A small CTC audio transcriber, trained from scratch.
Model: 4.45M parameters, waveform 16khz input, arch conformer, norm layernorm, layers 8.
Training: muon at rate 0.034, 4600 steps, batches of 64.
Data: 26041 training examples, 11.3 epochs.
Rows from block 5, named by matrix and row number. Rows with one number belong to one attention dimension. Each number is 128 + 32 x the weight over the matrix's rms, rounded and kept within 0 to 255. All counts start at 0. Numbers have three digits each.
# q: attention query, key and value (stacked) (model.blocks.5.attn.qkv.weight, 384x128, the q third), inputs 64-127
# k: attention query, key and value (stacked) (model.blocks.5.attn.qkv.weight, 384x128, the k third), inputs 64-127
q.30:146137085138060140060226135100145176144171107157117115175126103132117140090122119137133145085100140098114090069110124136174104087111102128163141119124154169115120129171109123118118115116161108
q.31:102104118124104091183087148127147111151117109122116220105135132138139067147086111177017157183148169138149101212158123102140137134070091168108109135132193099082112177119177147191126113140144148
q.32:176149149140147141131058150133135111172124120177140142137093112121102141156182132163107142149152112109164110117123113112127135152151103108132114103086062100178136131121106107135103136140117161
q.33:134124130140045127118200136144095142135109124137103121171130122114128052117145143136119074065115158116129162019127150143085148165159162175126127136192164188146137139136111143121103150129115140
q.34:128128103157132103115113113108174162125146149123083174098128149129145121143077101129052200130145127138132156131172130125148095082141151153115134114082141113106148140140118122122111122143121114
q.35:105066096117108165044210125123156161116185145100083089141145099130161093104072097138115105063130137080098131081163158099147117085137164091112172193152182188113126155137090143153101155153141077
q.36:147084108073149173140029112145187125123123131146155138144141125081162144141135110134152063163121136123133143210183122121115121128111118051120158092090107171147149116112124134095133132116092136
q.37:101157114141118133135136102114147154130149121126102086155091092124142121132123125130138091137134119127129074146140141103098127119158118140112093117102152088125123121131115174182128121119092135
q.38:133143135145108151155137127119135092180152092144163155114111106143105110150159160170064134151145104110159053143145125112104132155122072183093053089124096104140151137122149147141120127126135125
q.39:106147109104128097099113122154085142115120145120138119111137172098168112144103127089184153131135135125115209101111120126146109121162128117090122135128165155138120127124088111133133141135116170
q.40:067120167112132199155167132117083115172201048104131167074131097176071118137099119162000198158132105083183008238104151092170112087104154155126128156110157117104114153146169178162073149195165056
q.41:130136159149173109172111110122130088119128092148150227115102140137144123125114134116091226171190096147142049154120131111164095097082129180168116118123100090093108154144104157142128107120127055
q.42:116095110131111108111140140131069129146114119105111133106127152138135091121099125163083105132114129139126082106154129149139150117135159183117124166151200087149100143132164133148143142138160147
q.43:114123191155108150144162113126155128168132106134149124114148103159106038109121132164135171128115113081164086193135166108129136146179090217068088130104137131111146128107106160155100144120134083
q.44:157158132161124133176119167065156126142103102120139140111136138093126109148172127122118137128132123093146146121112131144098113160196142163132122079150055139154132126154140143091125115130108116
q.45:157096144138076157063244123107103168167157135092054080143194120149129133090137114190040172084114142080098204079136178130139083109143137143065128119143141195142139115127135151129108166184179106
q.46:158143099129138141133117158116089118158180107153145143141111153123113114113099131140134123133123116140117097058114093133112155130126118129178148131109189080163113128134104124106141128136090130
q.47:105068103129140187104188137130070118147135094153109126165133141147114081097086134121082168065139116116122096080152122109147131119056147186133144193173154104120121206179178138144123131139218059
q.48:171111247145136123098141119130118115154062156124086115121145172106167070141090145116132124125130113083109223143137185134138121124172136216059133125148168130130116114175124078120136157104144087
q.49:151179118145080183114176102115135112101144168098112042142101058131128142128122093154161065085089132119148100138109141141103137157120138135122149129111143140136140066158110158120132148121122128
q.50:162104168120136139134132144118148132125085169093116100118151126112136151145154138154172091119101151119087196115142143132114128142166124117102122090139045195194141109096103126113136121109093152
q.51:121198123135099108133121086168159119104129123138147225114129142103125136156177166115106206177161143133144166198092125086132139151144137082094087062105099140106127097115100110117095133132086167
q.52:095175167154131124149184105081103104116147076131155166137146119151088139091149139136196197115118132121129103148089125113134116106131130190147135103161122145114116097136102164103089130146124092
q.53:135128117132142148168140165098110104125113117114132129102117130135096148127135147125155176121113107113111121154127114134126122155194126165117119118123085129161107110128119119133122123114136181
q.54:126093116130139149175072131120133088137147076131146137156128173104132077126113141132096114139174144130128078159157137138143126137090096149122113125122148092105142116103159166171107108122116112
q.55:101116100135156086168077092156111143075127113140157110115130143091168149134093109105148163106147142160151102120136113145155132111115161169157108167145093084109158136128148122129122093103139109
q.56:088135145154104131114142113112198135120124169119093144109165089170144105147128112115091088131095140128111149151152150134145128116197098079051117107127095158107118162145110156136131132115124125
q.57:171176195172101038151095192110194127175100146131172165100139135092149095144154136126167173141144120095124184096100130093098141170163111151134096078131094140159134103145090098114117138112121154
q.58:140110066123161157083139120104141163123151134127130118160122121130120144094120109097144090127117125134120167130180149147150105112130121059148171130119152154160119131113109123164118113120141131
q.59:145187178127085153114200145093107143166181079086103123153107104145086086103170168133156122122130104083140096090110119135111135173143130144115110104134174150176115062161080153118106152129119153
q.60:137163094140109067106160114129130141101162111132139097170113115156140159130133111132116086080131105142152108090148137101114135140073141081148132103119191078120120100147129091164126115111108172
q.61:123104119115134165105121116118198128148122138097089107140123131105158095106072119125137083150116128120063106124125166146124131123150133175084111161162188118144136126112109133163137128104107118
q.62:104138159150089069128126173131140135123116184136148126104188122137171123134122119108227120117112121104107189132101134098132164117165087130108085117157088121111131137164087112095124127108133132
q.63:119039141100122207098203115132124149173186103102064120143158093174103126111092100148065083085143140062129121075175167097140137102083138065133189180116184144114135168167142153155092162170189052
q.64:105157255102112095118025126125153116151173075114163125145127144131138124123128139136094091144103096140119112209163079127096080121073150198133137052133052072123115186095120117146133136126090226
q.65:124159189130135086140072124139150144131124110100078101140154110127106132133088100143075116135122121113124124113122126128117102119151144216130143097075142142140117148127145147134106146085135155
q.66:162017095154164099222255144136112153145115214106113050136007134135168115161083149049166216079080179079220108046137194162145157156157102000185139153170255128133106037149228159048096114129145000
q.67:157115027145132129138146177121136121137100140108109117131113154128117116148135143144108072151103133097136100103124137133137147120131120071162125122137167152139138119128149132099123139145147114
q.68:144164204119148117146092168078139156148103155121094112166088124119072140122206136116053102160099115133155057039111109110135142152171131202181125117061147071121136172116066117157127135097130200
q.69:149130066124144178081108113123113197146135099114134170147078070146143140138085119129069113134154134138144231076178112116118141158105116099171145114122074179096114154105167113145125146090114147
q.70:108119194114102134157085184107115083104100111109121129157130147110074111107196130115115150154131103127105096118132142095136112121141141085117168114101167122105128114141095153173110157154160108
q.71:171168111144182140048020117119124121165089099135143092117113104131106121170106111137035075182131093121112151160119093098157155123175122255132112128058088117118091177090070101177130132157119242
q.72:118139174122109151143114121152131077125099165101106137151129114110122097111169104134145128149105132143163088149102133134133143139181147116108110113105203145119124124171099139114124108119137116
q.73:113108017150175130102157110131101153125172120127206103081097123146126116166126151101210145100170137112100167190162159130134114152057088079133104149189091147084110074094158132073154118148100139
q.74:112115136115144128097106122146135144114131107135148150119122130153116125130114148128109114183151114104157149181106127170133129137090142138136106160097124117140139134103094126132146141141119162
q.75:153094058114164089137136140118159174139077137136128121109127143171118145150122129167060087123141131138144158103156138142133101140086140155108145145150074120158140110177159136116153126111119097
q.76:172046000177174095154123086131129168177135089123138139124145100108126125092108127157097090108149081150170170156122089125134127167102153086124105181135116117181151128072147103113133106121120120
q.77:113176066129145115125130197108094114112113095141174147151123152120099127153152119114081107150074118129089104125109116113104161109126122097170128138104144172103134132089122081127140157138152147
q.78:159110152155079160136108108152122104143110125155118150092168116147124110120131119168154121116147132111115139127125102117124112131151109158086161116125096155168116116132117148150130138138118073
q.79:148134255108100095146180153113145093099103168094053108129067147115124155135125138131063168149114145126132088106129144128140094115146107168136159172152202049137104135185147153130144136140131117
q.80:116071072159114085147217113131164122128135215147089129162162112113138087174041153085164157085134154089160110188169142163129094116133127028122131159126178124147160123135201142091127148091108086
q.81:169101107132138097151122121117142129142148165146122122133122104150106146127138151147134105110122133117182155140125137155130121133159134127124133163131065116146162104140153105096110121137128087
q.82:162139108137155070160208151097109141114141203151078094134072150108142142154057157077071155081092180092137082050192190119135102095142131090161140096131223129120097081174225142097127136116137118
q.83:160052159128149103181104128100115154143089161115077107114092177143082117119124119148097140123095152078178115066153177135136164131166140084142193174078156118121115075169162139114126118156133107
q.84:119114017159144146105116071116142120125151075131168145114165108095113092155117122157167032131133092160116205160151119173160114111052151085127128176116000111145147125126117124150104108161118088
q.85:129130071143164131180195188121072155138092169134157107119105164144119127171134134089180142112120118141112133059130158112113137140149133060122160127117117151081094079151169130107123125121158068
q.86:113175203100127095118017149118167124142143078103127129148121114127102119119212099156052052192122076144109094181089062093124092120095168158097131107107136087143127172134025127208134128099118241
q.87:166230163134061077135174185077103122106114176117081072178096124087095114112154138124058138180067159098108028085028100117106135138236115141160113186087255136126123100117128106119113139164155205
q.88:127137072140183112149097133088133180155037181123159124098092184079110119178137135077030053159117134087133000052144120097113159151181159107169108108033255163085090131131146117169122105155162169
q.89:120106000163144170123163177118134160102103092143171181092153160176138145127136142167178099100174132125153177129154141162108102118036122117151137174142016121133166080171153106097143120162134067
q.90:105090027139116181161175160107135126116055136105148113116095181110116102123172160097196106107126148129144114053165139135125135165142106037157148062135092129098134134152142141096111126111152074
q.91:093129000142160191112188177105095172126078175132157116078092186140160120169176151089156152144126166135121084158177166093106157122129107084145137086115099193087103070170197123093137096129135098
q.92:114162170119081082102108139130210147102178090134138131149147119107101079140109138181098066139153086157104156202114144108122115143025151210085101114111057100164170179059067127170132161108112168
q.93:149082000182151100161219173119088159129139080191177184092139113147136117163116132114246096072160119168191207136187131159105132143039137002107115128159000149077139101120172096079151105106110035
q.94:139137200103104195116067101149147107135140084130142108151148091141137157117136139108170150114162106120105182133105093124132139132168120176113142088134020141144119148085088118149088143135126126
q.95:141109255093064050142164094136152092147126202149011120115165146164094159134102135137121193127093188092155000162105164159112102100185120165091192138157212079132107166142155167121107147160167053
q.96:135097035147155129169192154110111184169098204158084084085075170119170087121072162085125158105121154119186071102138166132121152128122149036140110149124196094101125069138205145067127092103107122
q.97:142032209128120082092197134158120115110147140132071145114135124192151193138077129098140245128152132102167117076135120161141117074099125135156155136152174062148114119172093141104105137179145075
q.98:132134101169120129076047117111147123134159043132181172111154107171088113143111124168114077106157099122085233230166119146123101090022123207125149137130000108129116152099100116151122138151131153
q.99:126132123122144080135179163092148140115096216112082093087123197122135120182093117120067148111101165127103053158174185133125121069156121104144152127159171109092127100193170126111127136150138111
q.100:130110141135146133098119104130092139135209085132174121098124088112140113115113118108160131134131084155081135130147138106115119118094108136118108107168075143122131124075186147163135113122113081
q.101:170156205108103113169117126127164081140067229111038142170137152112137120121147106163072125176124145115188020197147138165145095133219137249084133123118213077122089177214066127095158138131123114
q.102:124137077120184097153155146101085170116115149129137111117057163144134150155074145078072133107128142115128114087179146116113120084147097131203137127098140098108128097145163120099113120137112168
q.103:105245255119096094081048151128150104105219053135151113165139089087089098131161115136063104192157068148076128182030049114129139153114186236108078115105093124123141181034012123236127157121114236
q.104:143154161077115148174103118119131111119129109122104106162134125080124099099146102142129119161092130145075109126096126096148122151181134180058112121107141137154128137124073134172120132138119132
q.105:140151190172129096129073149133083137117126122115154126149161105151083139103147116138111163094145096101113125061038094113109156162154152141176162163081184123149138135132107113151142129138145184
q.106:135147121113167124122072118144078131156142048136162131117161101082126131114123109156119104142149095131094171132116131059124148135161151170120097125089127154099119165075106120177130125120122193
q.107:178084156079092144115224125119152106132126164143045096140123153132131128130108140092153130124084182138126141115116176125165124121189093093098133176182186115151141104140144165132140158103157078
q.108:150146150098133143124013078157084112144137062138165135123150079110103115085199140146107082133138095186084151164070114117161128106178130200097111143152079105163129139117070133186122106150115131
q.109:121151143116140139121109077134129149109170082129116097181114090074122118100098120128119078138124125133130180154115124123155117157121167067096087132110223135150138134088106136160135143137117174
q.110:164063000148143224130188161120094190160185144163107088139039108164149116148095126123175145090129156126148218107132176155154154139082098028154160148164170080162129049120209100069151133159095092
q.111:054228174113097162077049139177167083080102078132137173149150152113127121102223128151160122180129117156092125183126095147136145142088159135072106111100143125134120163085063115152168130124123151
q.112:109113180099089155098109129139142099096136106133116155134157121124140130123141134114186155164132143145116152116128109128114144141137113088115138088174144131115124131112142151155123140113127077
q.113:133125122165114075182073086157159186130130152121134171146185109156086126097085114189086093106154093165171165084126109116092107183082184157133156117102092132156144173165091143126142127100114126
q.114:120081139118158116113145147119133086158083110123137171090132144174125157129158132139112122153149092140147130137151123143119136116108124139135144130139055101119143160154121107124133099173141088
q.115:180056127145128128154160121140115116151108205154086120069166130152118103122047102128131164102091152082140101070121148129113117143156110120126173155171244126144095112216188171109128129168145036
q.116:120150140151128098179145157131135114139133195087116086127085146096098090145127126126090133128080136122124024119111121087111151143166138071145123117131223120131125096129151152144111107130140151
q.117:124119094149128102156235140143090152160087251135096103089073162135143130143126144108098191103130169080125068045119164119124134162175121110161117154128246148118098087147194121080145115177138132
q.118:160115117110132125143111174113143130113060141136130152142128158154099118126146158145096099158111145109157106124126155147130101134147152131142142161103181112108115129156119140105136129140165138
q.119:103109145110134152089119112122109143085117133085120119139087166092147190137140101101139154122132135143098110058124126107157153117147082039164132137100197162132134093147129140151118139120152124
q.120:106093021140133151127156108148108177113078123132141149085077139124158087131104163073141131116103177135130123063175158125117134151157121008143160113169181165098131060170222153102185122107108064
q.121:157110074119095166130142107130118147115128134131090136173120111100124174089152133109190125138141151143166134116160127111131139170119101067131106147134125128171131081175168143089119114101117092
q.122:081200247106115057066085195113098093100140076131110124144106134140117158106192103126095126195091138126055056147078069116126113070152124206160122141115181099118138154092080131190144151153137218
q.123:090123170121140181135192111122122132121136179132128056076095178142181121151078122082188248066116193112122028117099131101130191111172104081163146103152134155122121097103139138126126127188112092
q.124:108022121106087123109232117139143122113145115126068159178093103142126149143130126109123175104129127130140134123157127161112155158136118107157138127157167099137142113152136111113117134137126068
q.125:109128126089092172100086139141124095127097097101161147118147111105107130129180116113129086159134102148092089164132120079114126161162140136101139072144117153119124118162112125154115145150136105
q.126:113198204124105070159126157109120095126115148131163123141119153111106083157139136115111131171066130125129018110102082121102126125180140163136099104115201117089112145130090125154130124084131181
k.30:149147174132163094121135133129114101172104112101145140116132191154103108106120151132121104162135133112135133122108121157168086112108126179096130118062212117102093128112100079145121131161130174
k.31:096126159169108170121138137110159142171195106134150120114132116138126098108134138164096141127154130128158022123127103097151136153069116089137117169164083095157153149135154118167101154138156113
k.32:138100169144182164118139033123141134118141141129102142115168143131129156119117137105164127163116106114111115117145160121147114124138111143080101140190161128117100093098150097138149099124137077
k.33:153080134106081097144164107108030157092137062107102144105170142113109174125209130151151172121096125138113168106162129130116094110153146109129109128139121103058133129147110126143139152164135101
k.34:163118054140102081089118185148133098138107145148159079129081115136125131164146169143086090150093166119134114123119099111122135179106111145110090102159134109130141161122120134126131132138099214
k.35:151166067095132020129121162148138097145086126101166145158090136116100126177104133138011214107092120117110118176063091103161159122111124172122093111068136153056134140143113111149106129126125236
k.36:146202160161161136089057043126238173135128177137109091150147130140170141160100120132133040146079136134143200173086133071165165128093145110087120129094132120136105059136081062145137065083134093
k.37:140161089109144054113178143129114133086122111146130173089136127110157180131132149114108158144101121121115100107148105127140102116113104156121133107126145104080092126182148128124134136121115126
k.38:106150138146127182106208077124183134155139108129082198126154141111100130105166113106134216133122142125115083115112152120161107166124141132076109098184112114085139144171089143181112136117168100
k.39:116116061118137119150087165111076128109126105140129125090101094139132122140131126114162123125148122139146168115145127166090151172138148119157149122109080137132104072081138090089138148120140152
k.40:096107133127072176097145114134158063164119107151175184216135165072119088137095131157075189105144135146122000088133113061174091135173065201126100163193114089053139178202083179173051104168161060
k.41:146123185119130170141093156155117079143162112127136094136127112144144054153059145101117061127159121092142000187144134102154146129129113102090107160147175140123123153147170122143111124145148070
k.42:126121122125087114157115169127085100147161092126131118129119125111111127143102141131111218103141125149142091111136099147127095110108128111149145153098117115115179149161146149096118139138147129
k.43:106121089140118146098187085096093133146159084154085173167171163069163145095135122090153219116117121091103049100166165105159112112113133148132101107184035143058124099163119141184102111110171093
k.44:157120163158126143121180059105166183119123119133095120135139144117165123142141122147165142146080143129091143118157175114136113110138144138089107131155120128119154105118117148176128109124146097
k.45:135146071150085008127094109122148127177078108141160121167110178143081100166146164162053178114105115154141141127104097124125149197166125168153113113145043129098130071150101121107103127165112176
k.46:144092208080148122138126143129077086113119131122116088108136153145138137128090136116113120127138138145176159168113150126140092107125114126127102127120174097124139162151182112114125093133173168
k.47:161129165088085104128071149136122101150116116107145114141079164124086073149093150112084149113147151132114060175110127099182127108114061180126080158143192170072176162139126181094111134175147120
k.48:148094010143129128111163118134118099143138103110128113182093119105130176105137105099142168132124127148123139101159111182091166138103135157150142153151019166130148099124103126133099114110156127
k.49:122152147153128081143170064136170107098109093149103196109141191093120197133185124101103178135080135138058175106142090121132107091177150128108149110137069099100094117183105125126147101100086095
k.50:156154094167129114137097077130193198093120154153137125145123099142151127138134111149121104109076117123108243139118124086121140120122162108092141145133078149203133068111111116127149122113086129
k.51:111111149127114175115206159121050168089140116160110104105144071134142092097156148132160058113140118112125062091167142183079121146176113118148150126141093116088107096126171111172116155125136118
k.52:105169120155143180111241150145123143138093106148091168153104093127128128085117124082165122107118150091132041108148153175128149129160147224080127126097129193105117170175115157141120104094112078
k.53:107166140141149149137135137129173166131135150127115133117119160117141128129092119114146147135140145132117146125155150115120141066096127117118121155125113179151168131123110152110148111123126106
k.54:116159217132142119101138124112138134147138132154117152128145150112160121113112139129134162126125117107125104143135135122160091101086138111106099140092190107102142137162118152132114121128143065
k.55:134119151146170139135125163122128119103157120134099116074115128106144125114163151106126089123155127101117140175143133142127137121097123166118148136094222092136118153110148123097134126107115118
k.56:119147030155122139114126128121158096110095163100143113155147119128127151154126135100123116134132111119141131137093089090119161157125117111194127124144079187125154119103094123158090146105128180
k.57:146086142160168165134205052093156209077163127121104138087127133152177092104150088140182124171148107158121168117194172155125112098105165115112145140155093116174135074086189109180160136121156100
k.58:155156157144152067123096152123148135164088146131132146136155133154123133151094157122101110158130119126140124110072121123139105143107135163094093127063173132113138115096116108101132147123118170
k.59:104098108131152115123158076123141124144140078099090208154118120118123195082165106130154252145113112123100120073132137149150121122149137117111150109137043118095138114153094117180106120113147117
k.60:105125154102154043106200132133132109120117129159137163129119118132095160122238163127104165150091121160115159090111088169125084101121114127111129118089165074109127138100112110103126137135111161
k.61:123147077147126125131121151125123164130155107142102139114116171096159166163073141109138205120132121114139148171132108106152120101113138107153148146081085139122123107160144132153127094115145109
k.62:104121066137137166159156112113139158134143130095103114088078131154143147125137104132183102148133143125094167158150147166117146102112164108143150151125139164161127116097125115180132113083136133
k.63:146167125121102038096040152118170101166078130104186166184091167150088101147110130186036204095108122141120081200064083086181126157133085216118106180165170173088136140121110161141086114160149178
k.64:091166103123129145117113114165174115118141108125207146141189109132094170152171099153102063134154106118155125166149090106116156132113161166099141111119029130180158132144072127149109111157124147
k.65:109168051107127111088079144098114158126178084113171151118114116145119128161121124171116073153148124132092120110137108120094166110084125166150154084145035138147120134085140116185124139115126154
k.66:164066076123179150233255114138081216130024208141111174059083159143117116152172134057131215044100192150199073000121185146098196131147137007181125131115255148157159109143215122042152083156158113
k.67:130131117145159134150125137122119173115138130156109125110101157127122131122107133081111138115106148140137149106125128114135132140149142108152128088138195136109100144120122160126121125121136105
k.68:140190000132176106126104088174144183116154096145192121143115109100152137087116133120191021132155124132143143086168137118190128140175156011104114086121000148126147118130124095124121130136105136
k.69:124161142149142081132068159145117197095216163089191078178075136112141115123148118060069158128120104156129144092081118098151128119086125101145103040094167169110141116086134111163160144114094147
k.70:135116076138157119131143083133119156112138115139136143102148153132151114112122149127197135143149109156124144132146134102150089143160159030114098098142088137057120109118093150121151109123149127
k.71:099215064156144132092023141107121142172173070157181135107154095161082124114067125160041074150152085106083198186119088139116151074093103221127135130127051149081121186134110143174146145116115169
k.72:132089062138102131127157108111122104120104065171141170110108129126142095150112150118145145115132130128103174119150122163116159114087139119114143141155084114133123151146123105140135137127156133
k.73:165107233142155128132172159129120083105081164148095125141158182157085167164122138108022154122160135123122095111126134143131120126151127153136149152111255092128135154156128180130122145112118072
k.74:125170206127155092143066108182170129135131121148133091146116113132148124115147138131100143130128120119147176130131128136133125113124142154132125125126090090126123125174126137127115115128101106
k.75:139153183126158139142117111132153123097113154091134119152116120116147137136112126112136114152116130126155075160131149113128108129160145133129091129126182127130097089125123113133132117141115111
k.76:165131209133132103193104113123109094154119164140122139143081108072125090123180128130085149118123146122171140154142149123103105145179153249129091108129229103164136112098120150147127113117101177
k.77:137112117126148163116133102135128159169112130157134102119103116111128140143079125121116074139118126124156147122122136100147135158198146039152094080149112136077117116122077165134120140118130135
k.78:113132197155073103126100138116134106083154108099118119106168163123141104142122132123134179169133126132103142158159138159109119111103123196095154150117153127163117105128122113114119125145133127
k.79:105107024118189150122162083143183159132128129138169131094154106130157137141153114139241115076134127128170105153155160133152163111135130059130111123113064130160116118143155151081132078148141081
k.80:147042189114124161145163140109105156142073179142112148104075171162101140149144140147100149170124141116152083098119158163104116106121097142130159113133231105166129118115169141073103131148125118
k.81:128139208111131142153137142119139126112095142136116131140107136146082148127143119151130135150138154121128107104152133178130108132143123202113138167159135095161125111137150123094101127128092128
k.82:139103039127156135160182092137110203136074208145141155101074140157123154180125129104161126093125146116157121078138169088132170138158138002181137091113137147166116121127192131117129103131156070
k.83:141139094120161072174150100168153158112049152142133144085087166087171161104138102067200125092112163149153124119141183140128151136150146035149112115146115128154133099131142098087148104152168125
k.84:178192255142107112151097073126156131124093153163060104114146151131077159099189141101115168142127128133126088170125111103136137102164135254098084146139191116119143134178076135162156128139142142
k.85:109092103135135143150181130117078188107090193095092117097119156133132149131095108065148133117149135119133084039113192103140134131128128027158139127154220121114100111153149138100145107119117125
k.86:090205083121151113110067107155155161143181051136181139105163126086154119125137124143142042156146089120117201185139113125163106108103169164100111138114000141126110118091056141173139122149123147
k.87:113027031161205133091171113135134180225141041172180184035112106156115137147135122164160100082131131107186208129196118167117141090135112066156157117117020169150125158061111128107109094136152139
k.88:154121000186154060143101102148040232201081141183154127074015120067165094116073133076133140118157078171131151087142136071142149149096122044141097046089074185098128124100146161153159129133137147
k.89:146179255115142156161101118154189116125134193108053088167143137134112187113111113104122156111136136089185090156106142133131125142196151183108126111130226082117112094183124160089122121147080102
k.90:145139097126126159156167135121133154124074207122065108148140163121167148122113113089143162163134123134155072080107161090167094172202136045119095118114180152070113129191152140121123151107100109
k.91:125101162127115080144192148144151122128065210120118076143123128138125156158135129104092130085137141097096033105064166107114138142157137037155150108144183130092116131167131184104142123108139090
k.92:166172146110161099115098090161126104136137050130130132133187126125112144137176144168109069158160091163162114180148100136140121131146155175083123128118122065124130159081048115154126114151117155
k.93:158063255101070117171205135131143112079071220117017076182091162112075186145181125122127170139129165072162023100075190136106112167184153168107105108154255059110129091148138140095122144112098097
k.94:101158115104077152086112175103155056113164096085140113157161120151138126084106114177099131158086117108083161148096115172127109169108086186097130167118049137102118137098119091155123189113136169
k.95:101045066122072167077169168096167112119129093079118135107156134153134138152154125190198166144116133097138033196132132185095130118109101135135180192130067119181109110130178099072130118153135085
k.96:140048112079159116162214136131159169181032242149097171116056157129129179154143112109146139082124150111169143098135183139119151133145115106170147126148229143177141108153211151094130122114124091
k.97:123093139130149146131130084141159144077170159096154118140132047129139114114173128112216124096087146132174122145071153150103173129128141044143167193097132130136157109148118126069148077176158093
k.98:120217255107113153093062126104125061103164108098117070189176132139084143131164159176079056144160126107090038211133119148119100104159128230107148146136083121139102125151057132177118145160096167
k.99:134069121107183199107218100142176147179067198143110119106101133176132182174107122117159122100146112089158051152119172128137125126147122061163120122161111101146086143159147149088136104122137094
k.100:141137172150122104149139156112057130103161128126133155098149163131057110126151117098051178126131130153066116119142094114119129102105114184148111125104210147149137141120134153144136124120129110
k.101:112087038149137150146145122139173117135093075149167177123117101174167104145114117138195037107147104097160187181163144215129151108096108093071168108125000104167130181121151119098124110120164074
k.102:144122074127186145135150090160161190161123199145129096144085080153132181158127101084158082124144108074169091099093140092155150160160110043137139131120159136185113142153124148089112117141119098
k.103:111150062136166156056095092174143121154203011156160152114188104127103111081115156193096061159177054153113217175162069131186110110094111187119109130101016116127142140088068102153132149127145168
k.104:116122041126097121118136120138123125115129085140104140108127149130155132106082135147179105167157130139125161144163114142148118114119143111099109104157077120091135158105117113171128145115169126
k.105:128107121150134164089061158103104138122241089101164119117107095129156154100104131149145106162113109098106213102127109142143134124076128082139147095153043156169134118058104073155142125158122174
k.106:110150092132125074117088203119066118137195082124166116148116111104123107138075138144092081120124093174089171140128093116118095111131131168136105090104108145117128172076123131172125142098112151
k.107:121098096098144141140190092106156157150076123114127155080123147094124098108148136122160206127136136148155067080155178138152100118145138084131116145111177139120142097130160102107132110162150138
k.108:115223149131118081099098126139130083099164075121184145117118129140120103121104147119089123155149127121068110168171116104143115088092133255116116151134073129116110160126098129204158146105120161
k.109:142123062131090115147150121138117149171106076154140193120099139081111111106140125152085164152133127115126194102142121133126127143102180153115100118109132127107160129088118109164132142131146173
k.110:127164194122172102182173147151132150151073172141100175109101161117113113158145142069079190080122147117154095051100152158139154112212155097152126107064255084126113119134163180108159078122127075
k.111:115121117135098087090107106126121087108132043156119078171137098123150109127152153155135096127122139139108204102140094118110091167081146147100150131167013128106150133131067093198131141103159128
k.112:104110114116076114119141156109100098105159112124111117136123140081117109108164143152134149091124133160132131102070117142126130172096135074151118143113124156133158103092133117132128125141140112
k.113:149099148113116073160069116147122123107157115080163131162158098090173138126200130128138084165125082138163109185082172156127075141142128163115107141109158136190155119056117058148135093144094174
k.114:142181183163127133132112140124154101130138147113116089135135119122108122125105134117122135127109141133117063183111155101126137131129138150138109155124170141089115123157109156106147112121104127
k.115:126086126148118123130168169128131141121118127107111148060096161133135106138110112095195149125137142136098074162163146121102182116142098146168169173100221124215125089123177102092149098149167070
k.116:131106036153189142140199114144097184162102088179141176057133147134122145154148132095150121089146131152146163089178123094125167125138109073170124111145102145147124142131150153117129088146115127
k.117:146059079152176159135165144132067154166152153147118142073097095156146108168100121104129121095109138131167100131131156139114172114155099021216162133099182162161140129143183137087156090136166062
k.118:129124124128164132136099122135153140176106101115117114148130119125172143140118114119190091106137118103162103159125165141157106113145153086108138141135107108126102111151097098122123118137094133
k.119:124114056159127118147111111128101185146165103169134118106099142105192042130104138056185195116087140141102193034114118103146151111087140056166110097114127176119124125088152128132145113127128171
k.120:132089110133117104142163135128074177123113208159113108147084149093145121166128158039098200112131143127136066026064167094125113162118131057179109129107235188101154089155172123099133119103149091
k.121:145129178108084117174148111104166083122106132120097147159129140107131109105166133144136182101108176104147193126137151144128124156123149185083122126154143105142138112140137133118123164129101121
k.122:069104101141165183050094121105144156168213061147203135112143103138092117102095136191134093102131124111087183153147112130139131105121153091140133124110000132092116133097051127124126106163137151
k.123:109059089134139153104235190158150126122090171145061112091140136141157168130098134109077207138100119130101105086096129109128148136143089041157167172122113168145103133167174149039119103131117127
k.124:151167111147149144131130105155136173114135146116135106141118102130128118121194137125168146106111115129180081120090123155145165156145138010116135144056189125114158119165118144081138089142118108
k.125:124161114150102103106107130128117094127122094125131143131159125122140092137093134115145108146163107145106117140132095116138121138110112173109131123105104131094124134157096138172138147109109099
k.126:105091036109137156083162138123084158178112113143133120084125125140135138155117117156169058133158127131135160135162116150142114106117096027123147120153065169138128156100126118120121138133142096